Weights of a small image classifier: arch vit, batches of 128.
Rows from block 5 of a small image classifier, named by matrix and row number. Rows with one number within an expert belong to one neuron, the router's apart. Each number is 128 + 24 x the weight over its row's rms, rounded and kept within 0 to 255. All counts start at 0. Numbers have three digits each.
Before each expert's rows are labels from the 100 images, of 14976, where the router gives the expert most weight on average: "top examples" is what is common among them. Only what is clearly more common there than usual is listed. The data: seven-segment displays showing three digits. In brackets: how many of the 100.
# router: router (model.blocks.5.mlp.router.weight, 4x256), inputs 0-63
# up: expert up (model.blocks.5.mlp.up, 4x256x256), inputs 0-63
# down: expert down (model.blocks.5.mlp.down, 4x256x256, transposed), outputs 0-63

# expert 2
top examples: amber glow (100)
router.2:121095152149109103126157143146118155147152161128170150136128095143122130175137121190111105113141124116160160159137145138146058110123115112135118120097149103176153129127146115136099129137107133
up.0:111115106131150136180174173112130155131151121092077132135107120116143121136145103097116113165082086143165141139129134132125171116136164130178111158148115168151165142131133110135155157088113139
down.0:106173095111122087131087076153139135127128138146116134172092147132147069149122109163140115171111115105113135109127150114100154138113157141116113162121122138127114112140167135096147141098107112
up.1:127102104144124081137109100079117108124112140155102184156092116091150109146137142122103110125125162142083156131156148142138161150142099155147142146133132134141131092093148094107150106135066157
down.1:091172079141119135119123102142113105165125152154115115126128137158148113142134139175105138156107130127088154102158144151076174161141162155139127143159114154107096125091144130116146115142100137
up.2:152126172144085099157078109088148125135126156107145096154130125127099144145138083149111170113162137084131097121098090148147097124127131094101153097099146111109138117123109114093104106133127133
down.2:132130092137161109083197143125116115145145148151122162117127123110153089112115168126133109170111118168131160125195155097122128146126142156184119153163115093129152138142134134127157144125122114
up.3:133101117131161149169151170132103175075175104149088089098110133137123137121154122099120101159077082125176096156149111114128160111149142155146094169142121133137163111129136122137156180100141132
down.3:082142109117118157168098060119147106113092120093105134159122131136128125166088078114122115162093124103087109103168078132134146161113154148154127167120131154143149106125161164122143148121098106
up.4:122135135156118151139149113073153119129110103096122111137129130141141145190100147143115092161103133124078135088132129178144184159129127120123149157128155178137111122132116140145103143102088115
down.4:128130096135145082089133101160108135124170146154148113124161161115163085112152142137162147121137133113143147127148113110116128132137125118111136114131101085107130153119110108080145138154166140
up.5:129137121160107133163112116079127114113112165131122148169142123092152137171129104130099084135115150110119127119115118157125152149147092181128129142116152129166141130137132129077124121137091114
down.5:121147104104188117119206136150096108102141132159128143126139143096163084092144167096141149160129127141103097119183129119145162140110132136149125126147111123099144121103142112151139152144137148
up.6:157123181137099103170125128085133143121140078093145090140138160121131148142126122133125113095118129104128126115106101159158125129113132115113124131101151131135141142142091135116105158156132114
down.6:123153123163149110124112145118124090151128119124118118079162143169098123085110152156114132139136116119115123148137117115095109149114146099131132120131133114102140119108139152120133126164129109
up.7:138099157170108125147111102093160106134108156114129083133124114123092133141110119154104137131131124094146096106111109173124131158118115084125148112132173136120136122141090137119108113131098104
down.7:126160086116148107068146112141121125151127164151126154134153157105142121147108167123144141138137117141139148160168152108138115131159157156152123113150094098113131161150133132089148123133132113
up.8:099138144133146136159132103088163118152116088122096118125115149113102159149101144149124095143091145124069146081144129165135203159111121134153160181112139164127123111135109131138116130107104105
down.8:140139103149122073097111117133089118132163145117150111118175145109161101110142141136134174127149123103134140126139119115107111138136134113125142114142112084091129156132115100089140149159140124
up.9:138102135163096119163084083103125124100114122134131103139124117108118174151127083119109121125146143095079120110109084168119138146109101143135133123122148138122116123113110124105107085166112129
down.9:111183113147156116092139147150135106133133138110150155103141142139140105096132144127131110175120108127126118141140115080108137142142127149146126137134104097146164097111159106117158137150128120
up.10:130073142157131120163104135107105163125149116141095102088112086117113148109175144093108142139134139107122133150135126163119139109083144132143121108095140186108103112097139101118128119120098154
down.10:071155115134096126140099088158168114125126114109130121124117155143125105178136151192129124165117121074078097122151145126115144107119169095088119140118135147111134121112154133113105103136131117

# expert 0
top examples: green glow (100)
router.0:147128107116115117120129110094149080143086095154104174149151112088138135136083109108143139099128155188103159102149150132117145174129105154176139126151136134145131119121097153123146113143139127
up.0:112084124147127131146176132142099168140151156135144143138117079136141093131147123117098095180105096108191118170119136114132117104165125107166098154161151152135129132147162129159131140095106107
down.0:074129138108102142152137135126105135127125147164106148132107157069178150167115111126158124140127153085127144119094121118162127107117107125098115121152153159126102125140159135118094144124150113
up.1:111121157163123111137120110099147129100132146123123134105133120152094164142117101158105120116131119111137133144124088145148092125084145138086160137082138122128150117119164121143109110159079136
down.1:140144148119076121094112102102129123095129103123122082145091156140166107140144107111124143145118154070138118100097114144102134141159093127089105133110129106124101149114111114060163106093143149
up.2:133144137135091103149125064136151103105098126125144118128170135125157126133075127140141147097139124144098103115131101121166114154077120122087138110107153119126117136140106174105078098155118112
down.2:100140133105124121146120122123100135118123179083095103123171140182102131139135131154120162159102124108129131145137153140139135112123175122118113125141110164124144129097117093115100165111120121
up.3:161142113115123106134143108111113080104085123175129109110195127106152125108093089109141160097156117136100128146138106152124086117100104155123117102124138155125109157119109166146100128160139135
down.3:092126121097124125120083118136112122123101162078126116134154152191082137149129129194124150172107117121117126155134146132133118121138167114092133126122109151091143133109131131117106112122121126
up.4:154155121119166093119151114106105094131084140167155088106156134121131097097118099139130171106168135123097125159135106194119100100106129120121125083124130185087101141088111130153144116139123161
down.4:106163137116089138129099134135092132145113187094157126137146192160144121171110151172150140179115084121128125158107116106144098119159128134074096144117102169128120150119154142107087132137133143
up.5:138113142141081144109113188109127160168152153097206121171121144149115129183128085156123149100136113138157127127100120136096115113150136102105134122161111088201095125144100127111092144152081114
down.5:109123113137139101139164105153133131098122147158098121106075158100163151137148142109108097150105134065113144097118102126154184147159159151101121142125132132095168110121128114092104122099102145
up.6:117096145144129146157139153130091161124151135131152113137090071149106134107131138103101120164121098131160098182112113118152116122133130113143089137145140159116133125151165134121110117126110107
down.6:130142136125103115155118137123089138107151177117121088089141149094196113126141139124143128130141092089148109148124092114142074094142092101078132145115121141097103154158158157125102129112163118
up.7:115125125129156142150176145131117134128132139183148076128144129129166137093106074112114146126134107129120119161126115147145106090116149156129111125144108168138114129109157136152128128137122142
down.7:113102096132102108093083106122124115111099115094135131146148146141081111149116152175140148145110140152097109141139150113137075138117137112098132150132146151107165139139156152135133093102123118
up.8:134102124158122137106157135108113141174153134155153095138132066143142104143147116148081128107149154143132129125116140163094124114132107100168146092166156127104087135098095082165164117106111151
down.8:106142100130128076177112128117123150116116137098123155082114140109138135129115150111104128186103102143130163160135111108174127126138145174099115152126083153140146115129137145106112163100123151
up.9:110083149164128133161147072125142146100130128159097136086113120104156158137135099116100084162085120087151141111116097130130148140136118166096135173074117140149135116150151109127162083095103103
down.9:137164125098111152108124140131144113196124170126121176149133165104133099181108116109141121145134147172104162112149147104125151140152138160145146123156114128161092119126124142111118125150145135
up.10:137149119116125096112155131113080131130113136105143089092166122089167133108108094118127164102144084131131119165120079154138100104099135143083095110140118155083102169137107172120101156147145130
down.10:088130116113087136119090125154133122152112138113113149134133162183084149194125135178126104154106121135107128121173176109121137141130180129120155148138157132149153118120153132132115142132117114

# expert 3
top examples: blue glow (100)
router.3:103079119123133162173155150145106148083141114115080079093131120133120131109124169097123120146126074092149094145123111098140157120115147122131107135121129140097165143141132127149115190117153112
up.0:106182158136113117106108119135090087141102152107124129144160112163117168132137127158146157120155151142062112157128125149127117137093151131120110099113102132103098162118108139066109123161120136
down.0:159154127099132092092139131102144120168106089165161169166163150090124119139112093148129139115151167182120169142163173123132092126139106142140144093138154151163149133116121130150121110141145140
up.1:129153151142148106154130125148113148114146105111135139144098093131111100126144118115092120134092104128149142108142122124167126126138144156097093159109137136117165134183162135115124136087095080
down.1:116126086119146145147127094098122135196132186122134163089113162107136125135128114112114122167117137167113127119173141145140144135116111155165109171146105166120105137131180145134135142120105115
up.2:104131104121157160147130120155141139115123078158123116100093147154139137108091172146133091155087101134133126149170138096105138144109130164161127171125103144122178092135164150160177169101116103
down.2:172125134156124120150127116094117147168137129105147116164110135117173136131183094124089117151114125124153079123130102154165133128161091093132091163130173142129122120120142105123124097089084132
up.3:118115165164121150108134120144155148147160123151170117161115147164127146116131119115109102127092114092182086105100109119130131112187106122100133157075115122127130124163143117135128087132129095
down.3:127130087133120100118145125135119144164154166140143194154150145127108097122172106158107141109145150161156143136151199138132102103125125159168095118152152118168120160123103108153116142131109153
up.4:088183157127128122093152137134139143166133150100127171130114127157082160132125110155147093132107122148141130072151138120148149132157158163136137157126133110161121126176132130144109122109118094
down.4:115161094103167103138142122117108128170131171148103154121110152117135111093132145136126135162122129150117164149146176118140142128106119162151108141137104139122080131134132121140087150134134125
up.5:106131179190118119122155130146150138152162123136155123163109142177147156138143126120115081125105134105157108120150105107141133122183143112127139156071132151155068111138122088141101055156086115
down.5:145135102137099105123112110126126148178141166158141188167151146136119147151150091137102123106139155115130136127154197137147116123122143168163116140149161135133115154139123118137103147125129138
up.6:094161131101149105115132102152163136139135112092123180156094157146125122134119137147164105142109122136130155058157155102145154128143141138119146146096095099164166108172157121090143129124135101
down.6:138113092111181109146116150108127131177145145089110177102116163107108103087146145118117139152124131188115157131163160128125129131078100170171093141146098126145135130130141132153143149139111122
up.7:111157141138139158107148115134141152139164127119144105157126156178150159145162124129118101143110109105166124141136129154084153087214148143136107140096101148127081137132129075127126101121128148
down.7:148103113160112082128112121133124142164139136169148185159139123092121116112149100133104137115154147153125141119156160148132100121128109150171106116128172154150113132125134112142119138132117127
up.8:112126167184127140101149131146159132160142140103150161157114096177093170149129120129091095112115133125154143104149130149120138107192110109151147152111144142177085108150140100170131106129090113
down.8:145142100122117104140106114109136122146115155137093184129135150111124103113119109145136134139132163142095174109159177105130122149108161186180110144172130133121153123143148149124132182136135116
up.9:138135147111155145124108143136099142133147129120131106121136113158118142107142139127144159121154117116086118185127107152086107111115131135142108100115108169107096138081119141114144133123134158
down.9:152119112142147073147129098069125125157095112128130151180153127068132128147102089143107128120144142134107149147160152160136110140134101144163096114121163185146165157116132137136132121129102128
up.10:120123152158119172138138156137144136148153135146138102158109145205132147134144108127102104142081094106153116146114118119083145105172123141133120167091115141131092123150128100135136091112113104
down.10:148094114154096084128127124108138143163150147146143181140141139109105093110160103119100145103157153138135164132158157141123106121130117168164115112132169138156127140120129106155122149132113139

# expert 1
top examples: dark on pale (100)
router.1:130164127128140113081091158131110144163152146109147118125099171168088133107167120132139155114143152135112126146123135129113098082130147118104131108147109103097087120085131114102122105127129158
up.0:133080140159126146125137096118141108133123131139111140144120107072138112148122123119114088155084128144135099088125112139157139167116092116166113176136182108158194118139131125138135136104096118
down.0:129136135099145086140161112160114114113111128125156107125090147152108121114118103126096097108108115111129137105117135126091157151183133160128135159118092132132088129132096090155095143130102115
up.1:136152095102113091123126138106066146138140113138132131085168116138142175152145098106099159112167115124153146186162109157104120099139133168128091082123091145094108168138101118137140144141157145
down.1:128092111123166123147173134091103136123124109136110158105147089103142112094135139088117158118146131166138173163165166130153100117119138171140106091126138162126161129118128125154140150126140140
up.2:124128117148112121130102133110103115114094121138097124101114136162093148136113104140129135128117116122101120174152094153156123120089162143110108131135137155092141122115144151118140128142104136
down.2:122098115118104132146107095122170087134125097093112200183121099067144121163136148123124130127124180144082134093120164120112155155109114148144153123116146147187141101110143115089149133153133126
up.3:139107138152129094144147142085118107128108145114136140114150109077122100141133116109110118135147133118121154144171110157153116140122122121122116128113152150152122137124112117136124178164106135
down.3:117103117118139146123115087154151097106110097056098122113118126157123164169123118148122136146109165128091117078134134124086156161162167140130163137118122150101134097082146115094164117127104141
up.4:091108108135134142155171130118105136098130103176110142126135116137189124147121100094111114160107061094170127131170111144150144126139131175146071145115124163112133142137123112149158146106121102
down.4:111114136149133116151174185103090113114138138112086155088124104126117089063122118052121144119132121113114151142165140135147156133102113142147096117123122144122181124124142135129115178139148125
up.5:150155112112145100097166113157106158156159126153167110109142121108087149107165101120135163108138127102153139128101157134094113085150134145130132090156113105151135162151100094165110156144167148
down.5:149112102141156112143145156074095160141133166120148107087140141146160095114150165119113169132151103144177148171175132159145135094139153133145093089127131165108125154121119120133148132107114149
up.6:129164061097118095081124141113116118140123140137112154110132134124124145132147102112139163098159160147120182135139169145123138115155152182154132095159097131130122134110101114134143136121145152
down.6:133097121134171118142181129110099132105109135154112129094156088119167141092131158097112166123164117150142150157201145158161108113105134134130097086151146160105135148125115132173134136136130140
up.7:149107126157117106157143112076098118126130133167111145130132087084149126149135113112101151121134150111131139127161110131162115146102120151133130116098160150147155145133146129148127189148082127
down.7:105148096100147125099096116132123109135133096048149135089104160172107119107135130164159138147128129153108094140117158108140132133152150094112143137162107132082095102107156120136121084109156133
up.8:124171090075112078110118126118069162138160123119122125103142136132137170132157117138110156153152121122154141185135138138101120093144161156118080109133083118062109158137106111138121145111178151
down.8:136098117124156132115164175085113137138136129140141150094148093131132104106146117080118160106171156172146158154178157146147103112117116139143115081153130149135131129123116119163152129128139137
up.9:110077132159103146172179149120118136108129110177113139126119097139166162170103103117112096159110083123164152113166135128141159136138132184142125156107141139145117134160135121166136147125124081
down.9:116135114116148084147163137110109101154117125112115148125129127132110069063111110073130150106149149136128157128159140138136154149115151157149115102154117120113114133140127147161108173131154121
up.10:122154093115126085111135124099065140123135114158109134090166107128147175151151118106110156106168110098150147184143110165101123101121145167153104079113090139096114166130087115137144158135155151
down.10:143097121132144147146164151069121127123119111130121147112149097111140117105137116080112155112156143156137172156184159145149106117125120152151112088145137159139158128106127127153143156127138140